Weights of a small image classifier: norm groupnorm, batches of 256.
Rows from block 2 of a small image classifier, named by matrix and row number. Rows with one number belong to one channel. Each number is 500 + 40 x the weight over its row's rms, rounded and kept within 0 to 999. All counts start at 0. Numbers have three digits each.
After each channel's rows are labels from the 100 images, of 14848, where the channel reaches its highest value: "strongest on" is what is common among them. Only what is clearly more common there than usual is listed. The data: simulated stained blood smears.
# convs0: first 3x3 conv, stride 2 (model.blocks.2.convs.0.weight, 112x80x3x3, each kernel summed), inputs 0-79
# convs1: second 3x3 conv (model.blocks.2.convs.1.weight, 112x112x3x3, transposed, each kernel summed), outputs 0-111

convs0.86:540516434475523492430518496419518565574495490431476555511457515488509535490466528505548497548500527560501510431513526489548507512463508587563497525468475498410412543491541444495523512478512503493467474484503526473541481468564559458415557457
convs1.86:501495429523480518564476446520510534524462522503551522594455469476525439490514484494502532515451418454439509526508519568544541497436550494492529485503424399522478481536535515470475544501487458461443513448539501504501500451445542409533464464478484516521430467475524495456495464534510506534496509573542468531501425426520583506435509569454
strongest on: crescents; no large cell

convs0.100:482471539478505547504476542500524525465609485546451475548462543504459528400524529476528531419422497507497488433469544456465540514521485486517494456501495550457453464449513486499436456484466554476546477514463462543417456559476487473417513509
convs1.100:513527525538545501418460518542567537493489501493514485519507533559506445452541452438488547477564561481489509465536420558487488502523480520480573580542489453509481488403440492480414469529542441529473522443531563490463526530531471506525498536500478515462526551420468445492442433480555536464443453568542438516477522452538512509502470528503
strongest on: crescents; discs; no large cell

convs0.80:473477467493492517449555443507517562600481554520480447492461503542486470482492440497542431540522390500500523520521471475458496502525534443520471435486432516563492572526486438560515464528447487572493488507488417495541422531465468500506499504
convs1.80:468442492461498457495439533472483476599478569493483494514469503550506523464474465451451484493437468517549515529480489577516480522553525570448514519552507518448448473504524545576504478446499556425515508487615582487588443567484474468541548510488492522550467579481478496490501499495453493530535466483479461560527485511449510584451510483525
strongest on: teardrops

convs0.72:493422435430500522450533509503488501499546537453423501512497489537598492481504509531536533566562440464470471549595465588508456510550522477438512525480456529522423512490470504554517486449457498489524502500532489422511482510443568469509510510
convs1.72:515454519592420539511476491539545517487503512556487482516519569481571474437506480433539519525483386493541507503462496504484509487474525484491539531451529533544473463461502479464438595486512534476499479540547499538548503509526572460439499490516529510438406490512495504539508489572479500498563403489539512533522494479511489448505519563624
strongest on: crescents; no large cell

convs0.97:551534480513543469539527474564454497494405514506540501465464493479510518483522503462479442485547505520423542463494522525551469467588544556498500526548476550473514517453444395568539550460467569509489470479435561446489488464514478520514444549
convs1.97:492454515528511491494503474541508523462426557512519492470522567449424469493546501462493485455482576541585496406456545512561528517533591441557501434512509448441519407483506496507528457557525495472498532518419496420509498532515444520475504482471503542531498495520477573510509462534497493620523481489500464548456494556538475491535560490474
strongest on: lobed nucleus

convs0.4:497485498482584464503498514512521452564548461499546546511510571486601488493516518476526419501460486472549444544562426541538533517506482480562466484565522471516508466462619488487458478442440520479498464457543497489548489468441484457509488550
convs1.4:499529522561485536451485529501467459471444490496534526494564522462434484452482524521518546527403531407452487561571499480505480536526558513507448480465483526445500518516555470433524502519554572496493484598540515431482507467484523482507522481556513536588539510500466529530595494489510504528509566506485484569500499537384510487479550567528
strongest on: crescents

convs0.50:494444506530536484512512527543457466493537448514538501537486503473547462487469458515599523471588504583512525377445476451531515461503508472464436478506443514486578530569528503507526435473510514484499529448490425453521548490479452473439499521
convs1.50:506486494482500521442569478559466500533498459505511500530471503550507515526477490610514488510472472443499544436487462553486514521521492503462504512540455550485437546514508511426507562536480469567570501406544558554523417533477492449479519507418451560449551468422541443506480526520466576567536494546548494496530506542481516544506436508559
strongest on: teardrops; no large cell

convs0.106:477506475463465529540478550424480543605516472446499479554506555437502491445542437500511443500523500498510513536506508541512521511505454523484540467513488541543504413501512504527452373475486542483565453488538515556519523447493464432445508429
convs1.106:577517504479522433526429512465421542537508463508465483554428521502409427501456538538432520504482501563430461591510475567427536494473478502472426582498451470481518543427499482511492550505501464550503523462523495458499512499420465528464524511478562477520462510443450464543528522501534510516475501510472557453502524480446521483554462487443
strongest on: lobed nucleus; dark grains

convs0.67:459497486529448397526529496512497500518444520523480443474508502486503517460483500530569444486545507495505466453453481547477492503470454447513397524547450504556475480498492530594499559528497512497472411549389456538504535504541462414508515485
convs1.67:533516512578532585463489450405482464545535533438509503486571438491455492507465562440499486473500505485439529495500460482401481569537450478432490570521472475480518535556450531463536541517524486512521529473464565592511547454483519505521503496448503495534531487447560523532461445514465443571469447510470465475541556510496485497437498526451
strongest on: crescents; no large cell

convs0.111:468506482535446486538481458479470478437512470488527453479416412558520511526501442442509458431503446553478516423448485446507504494505588431477494571527487461459519552446439525514540483502514554523529476525452520469453509493479550505461541569
convs1.111:498499568619581513496557578480504452482491517482527497519498527470518507468522476542491458524470477499465495567510507460479605506417510475480511489533467517528471519535487578501481534511453540508438560501552532518460472535504472543611578497473515539524503548548477545493519551491464463504544518585480515442449519523461450526581473460448
strongest on: teardrops

convs0.78:490461535473506461457545473484481532483521501520526528557400513559459541523544514425509502458481447435471466552513494489563540486501558560464476438435483490441469467503571400549520534537531554522535465500459438480464526502513438490469473460
convs1.78:541502548450464476416481445536549442534563507525537523513482564490443457512462486526462424518421473548442445390529518446523490425507477504479511553546514570521492491524557471527483515517477500483476532447528503535513466429517570430567487463582494532478527483458474472505509550490511494590462497539485442475509494505456505473552457537486
strongest on: crescents; dark grains

convs0.17:490448580485444472480494569516445507556570470511477511571496510480471537471524505460519517528518545543423475462464399509498441468496503557428464503449494518525457446496531461413499505489510447473559474489554506542461470534509531513471551420
convs1.17:503468490495523481458519451505479553553532553517535521573503504479467468437525496500486477589499545544570536527548478506435471471502513556445465478478423506475531414517549483477508495466552434597460516513505439521482480535475571580596458487456487502463505445430525473439553504518497552480462507550506499490508470537416491517547546502553
strongest on: crescents; teardrops; no large cell